A small masked spectrogram model, trained from scratch: adamw at rate 0.0043, trained on synthetic speech, music and everyday sounds put through simulated rooms and audio effects.
Rows from block 4, named by matrix and row number. Rows with one number belong to one channel. Each number is 200 + 20 x the weight over its row's rms, rounded and kept within 0 to 999. All counts start at 0. After the name is the row's rms in percent of the matrix's.
# convs0: first 3x3 conv, stride 2 (model.blocks.4.convs.0.weight, 240x128x3x3), inputs 48-63, a 3x3 kernel for each
# convs1: second 3x3 conv (model.blocks.4.convs.1.weight, 240x240x3x3, transposed), outputs 48-63, a 3x3 kernel for each
convs0.45,090,206,211,198,196,203,187,227,197,189,206,210,213,210,199,202,199,192,212,219,178,202,206,208,221,219,205,213,204,183,171,203,184,182,195,187,189,210,194,202,201,200,201,208,226,211,180,206,196,181,184,196,202,151,201,223,225,172,195,209,201,205,203,180,207,217,169,199,209,188,202,207,197,215,248,217,199,203,211,180,197,195,206,186,232,193,210,216,183,199,225,199,191,188,194,174,217,172,222,208,210,191,195,196,203,202,195,202,202,207,155,207,209,213,225,198,238,266,227,167,197,181,196,216,191,190,203,190,190,204,202,180,209,192,201,197,189,186,221,202,218,204,170,214,214
convs1.45,098,194,143,196,178,160,178,192,183,186,180,199,197,189,258,193,194,218,195,205,229,183,189,213,191,198,172,198,187,180,174,190,196,186,228,156,202,210,216,220,203,205,216,190,191,197,185,180,183,192,201,197,206,197,210,197,224,191,192,234,189,191,212,202,205,256,196,182,214,201,217,195,194,212,244,209,194,226,186,191,186,184,181,310,211,203,231,205,211,220,205,218,210,207,209,221,188,206,212,196,214,97,205,196,228,199,197,226,186,208,214,193,198,124,189,188,208,214,204,220,230,202,193,209,201,193,170,184,188,192,199,204,199,200,192,204,206,190,200,193,186,201,194,198,191
convs0.46,109,178,201,171,187,186,168,195,208,194,210,208,185,202,202,222,208,191,187,224,218,228,182,180,194,195,202,200,201,189,193,187,209,234,188,177,181,156,166,152,160,191,158,155,191,157,181,184,178,199,190,189,188,209,201,187,184,173,203,194,193,208,206,219,163,149,140,181,193,184,165,169,176,250,213,226,175,174,175,190,191,212,198,214,255,164,170,159,180,195,221,237,191,205,214,231,211,204,229,207,210,192,229,200,206,193,202,192,195,185,181,189,204,172,198,200,158,187,162,144,173,194,207,204,205,219,191,207,175,191,189,187,183,167,161,193,201,211,198,225,203,182,195,204,212
convs1.46,093,178,180,182,180,214,205,183,240,227,195,175,189,183,180,182,208,215,196,202,226,227,190,206,202,196,234,202,205,200,174,182,182,169,183,224,208,203,208,203,193,204,180,204,212,214,200,222,240,182,195,222,209,217,181,205,197,193,163,204,218,179,206,186,197,203,219,212,198,207,190,203,185,204,207,203,199,193,208,225,210,203,221,226,230,207,191,186,200,210,222,192,187,194,212,204,202,181,256,207,202,197,204,190,200,202,201,180,222,211,206,201,212,238,235,204,178,195,191,210,210,190,199,205,189,172,181,172,209,195,188,190,205,173,186,196,181,200,199,176,184,203,193,202,190
convs0.47,097,203,196,205,184,165,228,202,198,195,199,204,230,206,184,169,205,196,189,204,200,192,196,171,263,223,231,227,233,208,222,190,199,181,195,209,242,243,235,229,238,215,236,241,207,246,191,193,211,206,159,211,223,173,238,201,205,182,221,201,179,193,221,213,217,204,202,213,183,190,217,209,211,213,237,216,171,201,241,214,204,164,211,194,205,206,187,224,178,181,199,211,217,209,217,173,193,209,197,185,216,213,216,178,229,248,213,177,167,202,229,222,229,217,204,224,168,190,201,170,201,187,199,220,209,212,210,189,231,211,179,188,176,184,230,231,215,215,221,182,185,247,201,216,179
convs1.47,099,183,141,187,211,164,158,200,149,184,180,213,193,199,191,179,180,215,194,162,151,201,172,190,216,189,232,203,197,186,186,199,177,231,192,213,170,195,194,216,215,202,209,217,229,198,212,203,221,191,187,203,221,193,226,192,212,184,177,193,167,193,183,183,221,207,177,198,203,210,196,172,200,199,178,194,207,244,193,204,249,198,214,202,203,192,200,180,191,176,212,196,195,186,175,247,154,195,163,185,190,197,193,205,189,191,198,216,179,188,171,194,193,214,208,199,168,214,193,230,191,207,177,191,213,158,202,200,231,190,201,214,206,177,219,199,203,224,189,218,154,181,180,233,193
convs0.48,097,192,204,200,196,213,213,199,196,210,205,205,189,227,189,190,210,213,201,192,195,210,176,196,209,191,200,214,208,200,197,220,200,177,225,213,204,229,234,230,221,217,229,229,217,229,206,207,176,192,188,187,202,181,190,210,201,187,222,208,203,236,230,193,224,207,190,222,195,180,232,207,192,218,216,193,191,187,221,208,207,212,218,210,213,224,183,180,240,200,197,191,207,192,230,214,201,227,222,206,201,197,185,196,204,208,189,208,188,218,171,203,228,193,202,220,195,216,211,179,182,215,175,202,216,201,202,199,212,223,189,224,193,215,210,227,172,198,188,185,193,176,158,190,185
convs1.48,095,188,213,192,187,191,225,192,211,231,195,181,183,211,190,203,209,217,192,180,211,192,203,208,212,200,184,232,200,196,196,212,182,181,211,175,228,211,200,216,194,182,198,196,209,195,193,212,216,200,223,226,214,209,255,180,151,189,185,178,172,186,174,175,195,212,173,200,196,190,195,185,232,212,196,229,206,174,207,201,168,188,216,226,190,208,207,148,220,213,178,198,230,183,187,232,196,196,200,204,187,202,233,191,202,218,199,198,182,201,211,173,184,190,207,210,208,201,182,211,218,193,194,239,191,165,232,212,164,171,212,173,189,201,161,187,207,200,196,214,207,201,191,182,202
convs0.49,113,200,193,174,220,196,201,204,189,196,179,166,195,175,169,190,183,199,189,198,192,168,232,215,202,198,188,177,153,164,181,189,185,198,160,156,184,151,170,153,154,168,158,152,184,152,179,184,178,174,178,199,196,178,221,207,200,192,193,187,177,226,217,206,148,123,151,147,136,142,159,156,174,191,188,190,231,204,210,210,209,209,188,178,212,209,185,254,194,170,213,218,192,205,196,189,201,218,197,211,189,225,229,212,229,245,191,210,216,198,167,199,183,170,213,196,209,219,168,184,196,195,191,185,175,188,201,182,158,166,192,201,207,198,176,195,196,213,189,175,210,192,196,220,200
convs1.49,091,206,192,215,181,176,211,199,183,200,197,160,206,212,180,204,204,215,208,184,181,193,193,200,217,185,181,184,196,193,180,204,194,166,199,210,205,186,210,192,192,192,208,192,175,191,205,195,184,217,213,195,202,199,177,209,205,188,179,209,169,204,222,202,197,187,190,203,188,168,225,216,182,207,216,211,191,216,212,191,209,204,213,226,226,195,195,182,197,210,201,195,187,191,168,211,192,200,174,195,208,189,186,203,184,171,197,208,196,198,212,212,212,213,184,229,188,201,201,196,205,184,193,196,193,188,193,211,228,199,200,190,197,195,187,197,209,187,179,190,215,120,189,220,212
convs0.50,088,214,203,212,181,173,218,200,224,183,191,225,181,232,216,188,185,210,179,212,194,200,170,189,207,180,192,215,208,215,211,195,177,197,237,218,217,196,176,196,197,172,195,200,200,194,186,183,208,211,221,234,197,201,224,214,196,201,212,211,185,241,198,228,218,202,178,203,189,162,214,192,160,193,199,206,255,218,183,176,203,190,200,221,217,200,232,211,184,227,218,202,193,204,201,202,195,317,245,199,222,170,199,182,213,207,255,185,155,208,186,200,162,174,197,226,194,218,219,180,207,168,224,238,297,181,98,203,190,193,221,193,158,222,222,186,203,204,198,227,206,185,201,187,212
convs1.50,103,214,180,151,193,186,103,180,171,185,213,196,210,198,202,199,192,238,197,186,198,210,188,190,188,185,188,183,189,192,215,144,106,322,210,202,210,190,216,208,186,179,180,199,201,179,204,176,204,141,107,153,192,172,205,191,174,184,233,217,188,182,185,188,200,178,205,241,200,193,193,178,207,202,213,208,181,171,164,190,185,189,204,190,194,199,189,184,200,209,207,199,191,176,236,206,181,194,186,192,185,193,211,196,176,195,210,214,223,200,188,194,193,195,193,195,206,199,199,202,204,200,204,218,200,185,205,205,175,190,211,179,199,211,180,199,183,234,201,214,235,175,197,233,219
convs0.51,090,198,212,213,203,166,235,201,163,235,236,205,200,216,180,196,218,198,181,211,211,204,221,131,220,213,143,200,214,226,173,220,232,201,226,217,199,224,189,225,230,219,233,222,209,222,200,205,178,221,204,157,234,225,185,209,192,184,192,203,185,212,230,200,220,229,199,217,205,191,212,202,192,184,206,213,206,185,230,165,193,201,217,183,187,186,173,189,205,202,193,209,194,189,202,220,193,188,170,172,214,218,201,194,202,212,190,209,213,171,160,186,169,178,213,200,211,206,210,220,176,198,210,165,199,224,197,183,204,207,224,242,147,216,229,202,196,200,212,198,200,180,217,175,200
convs1.51,101,194,170,190,214,169,209,205,168,216,200,197,210,202,210,204,184,229,194,214,205,174,208,227,155,193,209,203,204,190,181,217,203,226,208,255,176,197,167,196,217,192,173,195,194,204,193,148,225,189,102,211,198,145,201,214,225,197,217,195,211,196,203,184,206,193,198,213,189,200,215,183,209,198,204,194,216,202,211,186,169,200,193,224,173,199,209,206,190,173,208,202,199,198,206,225,190,204,208,220,202,189,215,219,175,197,210,176,207,200,181,206,211,262,237,213,227,202,206,189,205,204,216,206,201,200,218,200,233,209,196,226,208,202,212,201,207,182,214,223,115,219,184,243,185
convs0.52,107,210,207,222,208,208,214,212,217,204,205,198,191,205,190,205,203,203,221,214,185,191,207,207,212,205,210,215,197,199,175,203,191,206,184,205,211,267,233,263,267,215,249,267,230,262,206,205,197,204,191,197,201,221,209,197,220,208,231,211,214,203,173,184,210,220,216,210,229,230,203,231,217,199,209,204,191,196,226,189,172,215,207,205,204,210,233,219,163,147,181,203,194,201,212,219,213,198,203,206,197,233,219,200,179,194,204,204,201,202,206,200,217,204,195,231,227,226,211,196,229,194,187,193,214,215,232,222,232,231,192,189,181,241,221,214,193,190,205,203,214,218,186,196,209
convs1.52,106,209,231,201,227,247,237,206,158,197,202,235,203,214,201,206,219,225,228,219,193,211,191,156,210,222,197,202,189,183,184,193,218,211,185,216,224,205,230,212,181,206,201,195,184,184,192,186,171,200,195,216,219,214,195,212,205,205,242,195,166,217,212,215,207,192,214,205,212,231,210,212,218,224,217,216,216,202,176,187,169,182,188,212,237,202,183,204,173,204,229,216,202,187,208,207,199,202,194,201,206,207,202,214,191,200,227,218,206,210,194,196,203,205,190,213,184,199,194,205,211,206,199,202,196,194,204,214,200,216,215,194,210,203,210,214,213,195,208,223,193,197,194,189,222
convs0.53,088,194,115,137,171,137,139,180,156,156,211,198,198,218,212,202,221,204,214,206,175,152,189,166,151,171,146,160,221,200,210,219,205,212,218,203,214,188,200,187,188,211,180,187,205,188,208,191,209,212,194,186,210,204,210,194,215,174,199,254,167,180,218,196,170,176,158,170,161,144,193,178,166,221,210,199,221,199,178,226,196,194,189,227,191,174,203,221,206,235,202,195,213,207,226,252,221,212,208,211,176,165,155,177,147,174,178,166,142,192,198,188,163,198,185,198,219,197,204,181,189,232,191,210,225,208,202,218,204,201,211,209,188,197,201,195,199,210,205,198,181,187,236,211,213
convs1.53,095,187,195,192,194,184,183,197,195,205,179,171,202,186,169,191,197,209,179,225,211,199,222,211,181,229,223,207,205,188,166,208,199,178,212,197,167,189,190,205,185,168,179,215,195,203,191,179,214,205,177,243,207,206,234,214,198,196,222,197,198,207,198,192,191,227,204,198,211,212,191,193,208,224,186,203,206,169,193,202,189,182,199,218,187,199,223,187,208,203,197,231,224,216,223,148,209,211,202,201,191,217,180,199,203,191,194,206,190,196,207,201,215,268,230,198,189,211,210,215,208,201,207,194,201,209,190,182,204,192,190,208,203,189,187,196,203,205,229,179,175,244,209,203,201
convs0.54,105,208,197,226,204,203,226,224,201,225,203,177,110,232,200,175,189,204,185,211,186,192,199,228,203,184,197,199,213,183,219,204,189,195,184,192,181,253,212,245,250,202,236,252,206,247,175,188,209,196,220,188,213,193,187,204,189,163,186,198,209,169,185,202,227,219,226,213,227,232,209,199,206,205,205,226,226,228,189,199,201,222,188,207,215,187,227,195,187,216,192,219,190,200,199,206,211,218,218,200,200,210,203,189,205,195,207,210,190,210,190,176,212,229,234,202,223,243,190,184,213,198,197,233,184,176,189,205,239,205,208,197,202,207,226,226,212,183,204,195,198,197,212,194,221
convs1.54,103,213,300,214,189,242,172,192,233,196,219,191,207,199,205,193,203,171,198,178,178,206,216,205,190,209,188,224,202,226,189,204,145,198,212,192,210,218,217,216,203,190,189,219,202,219,189,228,206,180,219,218,200,226,223,201,211,184,189,219,204,215,227,211,184,219,196,232,207,217,201,183,187,205,218,188,211,200,193,208,217,250,197,219,187,205,185,187,216,190,222,197,188,156,232,213,211,193,219,176,212,176,186,222,247,217,188,216,222,194,197,189,232,175,193,208,210,229,176,175,204,192,190,212,212,207,204,221,199,207,202,195,195,196,182,200,189,210,195,222,254,226,219,175,215
convs0.55,106,208,195,217,202,117,196,228,201,227,191,199,211,205,209,208,193,211,189,209,214,216,181,155,154,183,189,182,173,197,211,165,180,179,153,198,199,257,238,254,253,216,243,256,237,253,178,184,201,202,190,201,221,242,232,195,189,190,204,220,182,200,203,186,209,223,210,192,198,206,219,217,219,215,226,210,197,186,182,235,221,209,211,192,225,174,187,153,200,188,200,216,199,190,187,183,192,222,213,191,187,210,196,174,190,162,209,223,178,223,236,212,206,198,182,216,203,191,213,201,195,178,188,179,230,208,185,224,220,197,226,207,177,208,241,217,196,210,232,187,168,211,210,204,196
convs1.55,100,200,206,186,185,185,162,206,179,188,210,216,212,199,203,204,195,187,204,210,210,204,201,207,200,218,207,199,214,201,199,155,172,238,203,208,172,182,181,189,201,210,212,202,233,224,184,180,200,194,189,243,186,208,210,201,185,192,234,199,192,205,195,188,216,235,216,185,214,224,175,199,195,205,195,210,217,171,195,211,194,193,209,202,200,190,209,204,203,213,214,230,236,236,221,164,194,210,251,221,197,196,208,189,215,205,210,210,200,190,227,186,176,212,181,195,191,180,212,240,211,199,232,227,183,200,195,188,183,219,211,189,216,194,196,223,208,233,209,190,151,237,212,206,222
convs0.56,090,180,187,188,179,195,189,205,210,237,191,199,214,204,184,198,206,192,209,218,200,187,212,222,210,217,228,215,210,182,204,224,205,209,219,218,216,190,194,188,197,202,187,189,176,189,219,205,191,208,193,181,206,180,170,204,206,201,180,195,219,207,199,208,195,210,196,178,200,198,193,223,203,133,158,158,212,227,212,178,202,205,165,168,185,222,219,180,185,185,220,188,188,207,200,204,206,188,219,206,190,209,220,201,222,220,215,239,242,178,177,197,191,193,201,194,190,211,183,192,181,161,187,181,185,184,210,209,204,187,225,235,215,188,200,186,247,204,236,201,235,220,213,189,223
convs1.56,094,188,209,183,191,158,152,230,222,217,201,208,208,186,186,191,204,221,197,203,165,175,195,225,208,215,147,202,197,197,199,199,203,267,201,182,218,183,207,211,199,228,213,200,201,203,215,219,209,198,191,150,196,176,219,194,216,207,169,175,193,206,192,227,210,201,209,212,183,196,191,218,203,201,224,223,193,201,183,216,184,195,203,218,181,210,198,175,177,204,212,191,182,190,171,192,164,213,158,162,208,217,181,212,187,188,214,229,186,195,197,216,215,195,228,213,208,209,214,226,210,201,238,222,215,226,212,215,193,181,200,181,192,212,208,188,195,187,192,176,259,175,200,175,170
convs0.57,098,208,206,221,208,204,206,210,168,171,197,202,224,191,186,197,180,200,185,197,204,204,205,202,232,204,184,190,202,221,217,199,158,201,154,148,206,232,199,231,229,211,222,231,225,224,179,173,169,160,152,142,229,213,216,192,210,226,205,207,240,186,180,187,224,230,218,170,156,152,220,186,200,168,223,201,176,183,223,199,236,212,179,212,206,195,222,230,223,253,218,152,206,203,219,184,213,198,223,215,193,209,205,228,205,218,197,179,194,212,217,202,190,211,188,161,183,176,217,210,175,205,177,151,198,205,191,202,238,209,145,185,151,189,216,173,180,220,231,184,159,227,215,182,205
convs1.57,100,180,211,219,214,228,211,207,191,211,184,192,210,203,215,211,220,249,217,199,173,191,206,182,205,195,237,217,198,200,180,234,160,182,217,200,184,202,195,210,202,213,215,218,247,229,184,213,227,213,212,230,203,193,193,219,201,212,197,214,219,183,223,240,218,210,207,236,199,185,210,212,211,220,189,216,200,219,199,197,220,176,214,199,246,194,188,189,236,233,237,198,194,209,201,252,243,209,220,218,208,247,180,186,214,168,210,163,218,217,241,206,178,147,181,217,181,210,230,202,202,224,194,204,217,204,202,231,210,190,216,216,196,208,219,201,244,184,202,200,161,224,202,172,247
convs0.58,094,220,214,226,206,199,213,176,212,185,212,188,214,191,210,222,176,201,219,191,202,214,207,206,213,233,223,214,198,176,179,216,169,197,251,204,195,235,212,231,231,206,229,242,191,231,219,194,190,217,182,211,224,177,179,224,203,216,249,231,196,245,222,196,235,232,219,227,219,208,227,211,211,210,208,195,149,205,204,212,207,212,211,216,202,195,183,182,175,204,181,200,207,208,230,213,197,205,187,196,181,179,187,127,198,178,152,217,137,245,210,188,261,195,172,234,175,161,221,231,200,200,189,217,219,199,177,212,223,197,218,207,238,215,239,244,195,177,195,218,196,202,230,198,226
convs1.58,098,212,225,210,246,255,227,219,211,215,215,211,213,213,187,202,215,200,197,191,187,206,209,207,221,210,201,207,228,220,213,216,194,243,203,167,188,214,206,227,209,202,228,211,221,209,191,197,197,229,226,208,186,204,184,198,175,202,214,173,210,190,166,195,198,193,195,195,197,189,201,192,219,212,191,219,212,180,198,223,191,210,215,224,175,209,233,166,226,237,191,231,211,218,195,270,222,218,207,181,200,192,211,196,204,186,210,224,171,207,230,209,222,186,242,218,240,223,179,188,180,194,198,200,205,197,206,215,227,194,220,242,210,239,216,203,203,198,221,195,222,221,211,220,210
convs0.59,104,219,198,203,215,213,231,206,211,209,185,193,177,176,208,174,207,198,182,203,211,188,192,221,206,183,220,192,194,206,216,190,196,171,221,215,197,253,228,253,251,222,251,250,196,254,176,181,181,189,220,201,184,242,215,202,189,202,203,205,181,206,206,170,223,240,231,214,228,217,220,199,201,202,193,223,212,202,193,203,196,212,197,212,217,188,183,193,197,219,215,205,205,198,210,209,179,221,223,173,204,221,213,182,202,184,172,198,181,214,208,209,194,184,171,182,174,180,203,189,210,198,192,211,201,235,199,219,225,206,198,174,174,215,207,223,218,226,192,192,196,182,226,180,199
convs1.59,102,204,157,206,185,151,207,217,153,207,206,182,202,207,203,198,185,211,193,234,200,231,219,204,183,218,208,213,197,196,219,220,198,185,227,219,207,190,191,196,195,209,198,211,202,235,216,198,213,175,155,213,191,190,224,204,210,196,230,201,217,199,220,200,217,231,188,197,218,221,211,194,195,218,174,198,215,175,202,198,152,194,197,197,181,207,223,205,195,209,207,219,215,210,229,172,208,218,224,201,190,186,198,211,160,210,214,145,216,205,227,190,215,284,191,185,179,230,201,212,181,193,198,197,210,143,224,187,186,201,183,194,215,169,194,201,201,248,229,174,230,259,201,246,213
convs0.60,108,229,187,215,213,188,213,211,199,226,185,217,191,182,202,213,187,221,213,200,186,171,201,191,199,192,168,210,223,176,187,243,178,182,223,190,174,258,217,255,245,236,251,252,235,256,188,206,190,205,211,218,194,187,210,215,201,188,219,242,214,229,214,224,221,216,204,221,234,208,216,232,199,201,229,202,176,163,171,175,171,196,180,179,191,162,179,232,191,226,222,174,190,189,227,243,228,205,211,236,194,226,216,179,210,193,195,199,193,217,207,223,219,216,222,214,227,234,207,196,212,228,209,193,222,225,211,198,208,177,188,223,183,206,211,218,217,200,188,187,184,187,208,216,227
convs1.60,107,189,175,177,185,196,190,199,171,184,177,173,170,203,213,205,198,197,210,206,184,203,189,185,211,211,278,249,212,208,204,184,206,232,199,188,182,214,237,215,218,246,213,198,170,179,229,223,220,202,193,246,217,198,184,201,184,164,234,207,180,189,196,224,182,209,190,195,208,210,210,222,220,193,212,194,240,205,178,217,225,178,181,216,199,195,219,188,206,223,199,193,194,171,218,206,187,207,193,177,194,184,174,194,178,185,202,225,207,213,190,205,202,228,229,197,227,225,195,202,197,217,211,219,207,204,199,208,185,196,217,203,210,201,205,192,193,209,208,217,194,218,224,192,215
convs0.61,096,189,193,186,176,183,166,201,202,217,207,184,202,212,177,214,186,206,210,197,191,193,201,214,173,166,187,233,182,185,239,199,222,237,193,155,237,236,182,228,241,192,229,235,222,222,212,209,225,227,223,204,202,222,233,220,205,228,193,218,222,207,167,163,212,222,224,218,210,194,242,212,200,209,217,237,228,216,202,173,227,224,203,203,229,221,245,234,184,203,219,186,184,175,168,163,195,203,170,194,185,198,198,196,201,208,185,217,242,207,214,187,202,197,201,225,219,204,207,182,153,185,191,219,200,212,199,180,196,183,218,206,211,216,235,197,190,217,223,199,163,163,194,230,248
convs1.61,106,202,229,171,207,282,223,181,231,183,214,208,208,209,196,197,176,208,199,216,231,197,192,235,202,231,225,210,198,183,198,206,185,201,199,198,197,203,184,214,215,261,203,202,178,202,195,196,193,191,232,225,198,201,195,196,210,205,217,198,184,204,216,204,203,207,195,229,198,174,217,190,206,187,188,209,211,175,209,208,218,191,198,185,204,200,205,221,188,232,194,211,201,203,183,240,133,185,189,163,197,240,204,200,198,193,203,212,213,211,186,200,217,232,218,190,179,217,212,183,189,215,203,194,214,225,211,198,227,203,181,223,199,186,233,184,173,192,196,201,212,232,203,216,190
convs0.62,135,218,163,216,206,137,215,213,164,222,213,223,210,205,188,193,224,182,202,192,204,202,198,185,186,196,171,179,212,210,202,218,190,198,225,219,219,270,243,268,264,224,260,269,234,265,194,185,201,219,189,201,233,217,211,185,202,203,187,196,194,185,210,205,208,210,225,192,193,223,206,219,238,191,200,185,170,186,187,170,187,185,197,202,188,194,190,161,197,210,200,160,202,195,163,185,176,187,202,198,186,237,187,198,216,182,188,233,194,225,232,224,202,210,195,221,222,204,193,201,196,199,194,191,219,210,191,199,237,207,210,222,194,204,227,220,204,188,195,205,200,209,223,219,223
convs1.62,102,206,206,200,212,215,188,187,202,187,220,212,218,187,191,214,186,170,202,192,215,212,204,215,181,214,213,187,201,203,172,204,221,198,237,237,194,200,191,200,219,210,197,211,217,225,185,196,198,196,202,216,190,216,221,237,214,209,218,223,215,213,212,216,208,211,209,192,198,216,180,190,178,212,192,210,217,190,196,221,186,191,207,175,153,183,189,184,211,225,196,220,230,224,228,151,155,236,236,212,214,212,193,207,221,208,197,201,207,199,223,225,206,172,211,197,201,188,198,243,219,207,234,218,194,243,227,211,210,214,220,214,199,199,199,213,224,223,232,214,176,207,244,233,201
convs0.63,090,214,209,187,211,191,186,194,170,209,207,255,201,220,218,228,187,197,210,216,210,203,186,204,200,225,202,193,217,224,198,205,234,209,187,198,197,226,219,226,225,221,226,225,230,226,203,230,184,188,233,188,189,169,192,189,203,212,210,180,199,208,202,200,211,223,199,217,227,204,164,178,196,191,203,213,154,195,206,200,198,204,188,184,204,198,177,185,193,213,216,204,190,213,221,208,217,178,183,195,201,195,209,181,196,219,182,212,220,196,188,187,234,245,237,195,199,225,203,196,190,193,212,221,124,151,210,210,239,228,195,178,204,189,190,181,190,212,204,193,193,176,193,204,189
convs1.63,091,196,220,225,201,200,213,214,207,211,220,248,202,189,128,192,200,152,197,209,181,197,224,191,192,207,226,216,211,224,225,221,210,124,218,220,211,210,209,209,202,225,222,191,203,219,213,228,199,216,256,195,182,199,212,193,187,192,196,191,199,215,211,211,204,210,186,226,216,204,188,201,218,188,200,216,196,190,195,235,227,214,190,194,195,208,214,185,195,215,204,185,186,163,186,274,192,202,184,182,204,173,208,210,209,202,195,201,211,201,168,182,214,98,130,198,209,210,203,268,220,200,242,227,206,190,208,207,149,213,190,177,205,207,218,203,191,194,179,207,264,207,205,183,213
convs0.64,084,196,219,210,191,186,194,172,176,162,190,213,199,168,183,198,201,198,197,203,200,193,212,173,192,201,162,159,190,176,185,206,173,171,208,205,232,179,199,178,182,201,181,180,183,178,190,210,216,164,175,185,178,176,203,220,192,182,228,202,219,240,206,224,200,205,211,211,206,211,205,203,219,226,212,241,190,167,200,203,237,232,203,218,220,212,188,214,214,195,211,201,193,213,195,195,199,168,181,166,191,206,185,199,228,215,157,170,206,198,187,212,213,205,217,241,226,236,190,171,192,196,188,190,168,157,214,198,190,197,175,176,179,184,180,185,207,196,184,217,190,172,215,207,213
convs1.64,090,204,217,181,214,212,203,181,170,188,177,144,200,190,164,189,214,216,189,180,201,185,188,229,191,170,161,167,196,193,177,196,204,217,209,197,166,210,251,209,199,213,192,196,193,199,212,218,196,216,219,214,202,212,213,175,206,202,179,216,221,194,206,219,199,212,229,177,180,198,197,177,196,215,224,219,202,218,230,203,183,204,212,218,236,219,174,200,207,191,223,209,263,208,215,232,213,203,223,220,206,176,211,202,213,202,204,197,212,208,235,251,221,185,243,193,169,207,198,183,226,185,174,191,182,169,195,207,258,211,208,236,219,195,203,203,215,245,212,215,201,208,218,228,199
convs0.65,098,194,210,154,188,202,179,193,205,198,204,221,220,206,217,218,202,202,195,208,210,170,210,208,186,194,223,240,223,191,180,192,209,196,190,207,186,253,191,252,243,194,241,250,201,255,184,219,175,211,212,157,181,211,176,218,205,158,202,202,165,217,219,205,196,233,188,193,212,172,186,206,201,198,206,198,208,209,198,198,210,203,174,171,193,191,182,213,203,187,206,206,210,201,205,214,185,203,210,196,198,177,209,200,212,196,195,220,208,187,202,252,194,225,241,200,233,225,209,207,185,205,229,165,210,214,220,197,205,212,198,178,212,222,208,241,200,205,206,199,194,203,192,204,167
convs1.65,106,199,201,196,201,203,205,220,168,213,208,205,198,209,201,196,190,188,205,206,194,199,212,206,203,198,203,201,186,214,184,194,200,209,181,224,196,196,204,208,212,187,208,205,213,176,194,186,206,173,188,199,205,216,204,195,202,181,206,221,191,193,191,192,207,218,202,191,210,203,203,193,203,206,146,205,220,159,219,216,143,219,206,263,180,176,199,201,188,203,213,195,200,188,216,215,200,203,191,174,200,95,196,192,165,201,192,186,197,201,155,180,200,241,186,205,203,191,196,206,208,214,179,207,192,188,196,175,190,196,190,195,214,191,207,206,187,233,190,216,185,187,184,231,209
convs0.66,100,220,186,273,199,171,272,215,203,216,190,175,239,196,193,211,189,177,236,212,207,249,214,192,239,213,200,219,205,212,225,217,239,171,173,245,191,239,199,245,242,204,245,240,183,240,183,191,216,195,162,221,218,217,217,215,193,195,209,212,195,211,199,174,233,173,234,214,184,233,239,207,251,199,225,177,211,200,172,221,221,187,211,213,173,202,238,200,227,219,234,199,232,212,180,185,180,233,206,211,176,256,205,188,243,191,220,195,227,186,198,181,198,198,179,231,216,192,209,218,189,216,191,195,225,207,228,234,220,192,230,227,194,221,247,220,194,207,183,200,208,199,188,188,161
convs1.66,103,215,251,203,220,216,202,194,209,210,211,199,214,206,182,213,211,192,217,210,190,189,209,215,162,184,240,156,194,199,202,149,193,269,192,194,205,185,202,203,191,182,208,199,227,199,214,222,179,195,206,185,207,193,192,199,207,212,207,208,191,211,201,180,199,195,197,207,198,173,195,196,200,197,213,205,186,181,179,222,209,189,203,127,197,188,136,201,206,183,206,192,170,187,186,202,195,178,217,190,208,165,210,203,187,198,202,263,203,206,229,223,204,220,188,207,211,202,224,213,217,189,214,222,186,178,206,218,229,203,213,216,210,209,182,198,192,232,174,208,232,196,187,213,195
convs0.67,087,221,195,177,202,169,175,183,202,189,207,188,175,215,191,202,210,190,193,178,207,204,193,175,208,185,187,206,234,167,186,258,171,212,237,146,164,202,215,205,201,228,202,202,224,202,176,155,217,167,150,211,199,206,226,186,222,186,177,229,182,193,209,165,186,202,205,167,205,196,200,196,208,196,184,204,171,189,195,192,190,209,185,207,191,194,201,173,182,230,173,200,202,196,193,208,180,216,193,200,222,185,156,208,174,167,212,213,166,213,211,168,202,219,171,222,220,179,166,122,178,196,124,197,168,176,190,187,184,195,167,154,192,186,180,197,226,200,211,226,213,197,258,198,202
convs1.67,088,194,191,180,209,200,180,201,188,179,175,155,190,189,209,190,223,283,192,213,206,208,193,236,193,185,215,184,204,175,154,166,254,249,189,210,199,200,204,202,194,200,189,211,206,190,207,204,203,207,204,213,215,207,209,199,205,215,196,234,216,180,218,204,211,231,238,191,206,225,192,183,205,199,206,203,187,231,195,185,220,184,209,212,180,194,212,182,204,190,199,211,228,216,188,165,194,203,213,212,198,257,201,202,206,198,195,198,215,203,228,219,210,147,204,218,183,197,209,192,203,200,194,202,196,219,194,211,213,191,208,208,190,214,211,196,196,205,222,194,149,223,207,194,213
convs0.68,088,203,199,194,216,204,224,195,173,189,215,195,180,203,180,202,198,189,201,205,177,218,232,186,208,223,153,189,190,208,196,195,192,198,200,207,201,161,153,162,164,192,164,159,198,161,199,191,175,198,191,194,194,172,197,201,155,210,193,207,202,214,235,202,190,191,193,165,172,179,168,161,195,193,183,190,206,217,222,177,140,180,191,198,206,191,175,205,208,184,211,192,202,210,211,181,201,204,196,204,189,204,203,198,224,208,178,201,210,194,182,221,179,178,189,158,175,182,214,210,210,186,178,196,209,205,198,188,187,200,203,182,182,199,189,206,189,199,213,176,217,215,143,200,207
convs1.68,085,207,197,217,205,216,211,187,177,179,168,160,191,209,214,188,218,246,198,190,201,198,183,177,172,196,172,185,193,184,175,210,198,214,225,210,194,219,216,179,205,201,187,185,210,188,204,215,201,181,135,169,190,195,216,197,210,196,175,206,225,189,206,204,197,204,210,181,218,225,192,198,182,195,218,233,166,179,205,177,196,213,203,197,190,195,206,216,227,201,208,205,197,223,213,158,200,206,203,209,205,223,186,203,199,194,200,209,205,205,200,206,205,211,205,188,225,217,196,194,187,197,212,199,196,205,176,208,224,200,217,204,193,199,195,187,183,221,207,220,235,223,207,222,198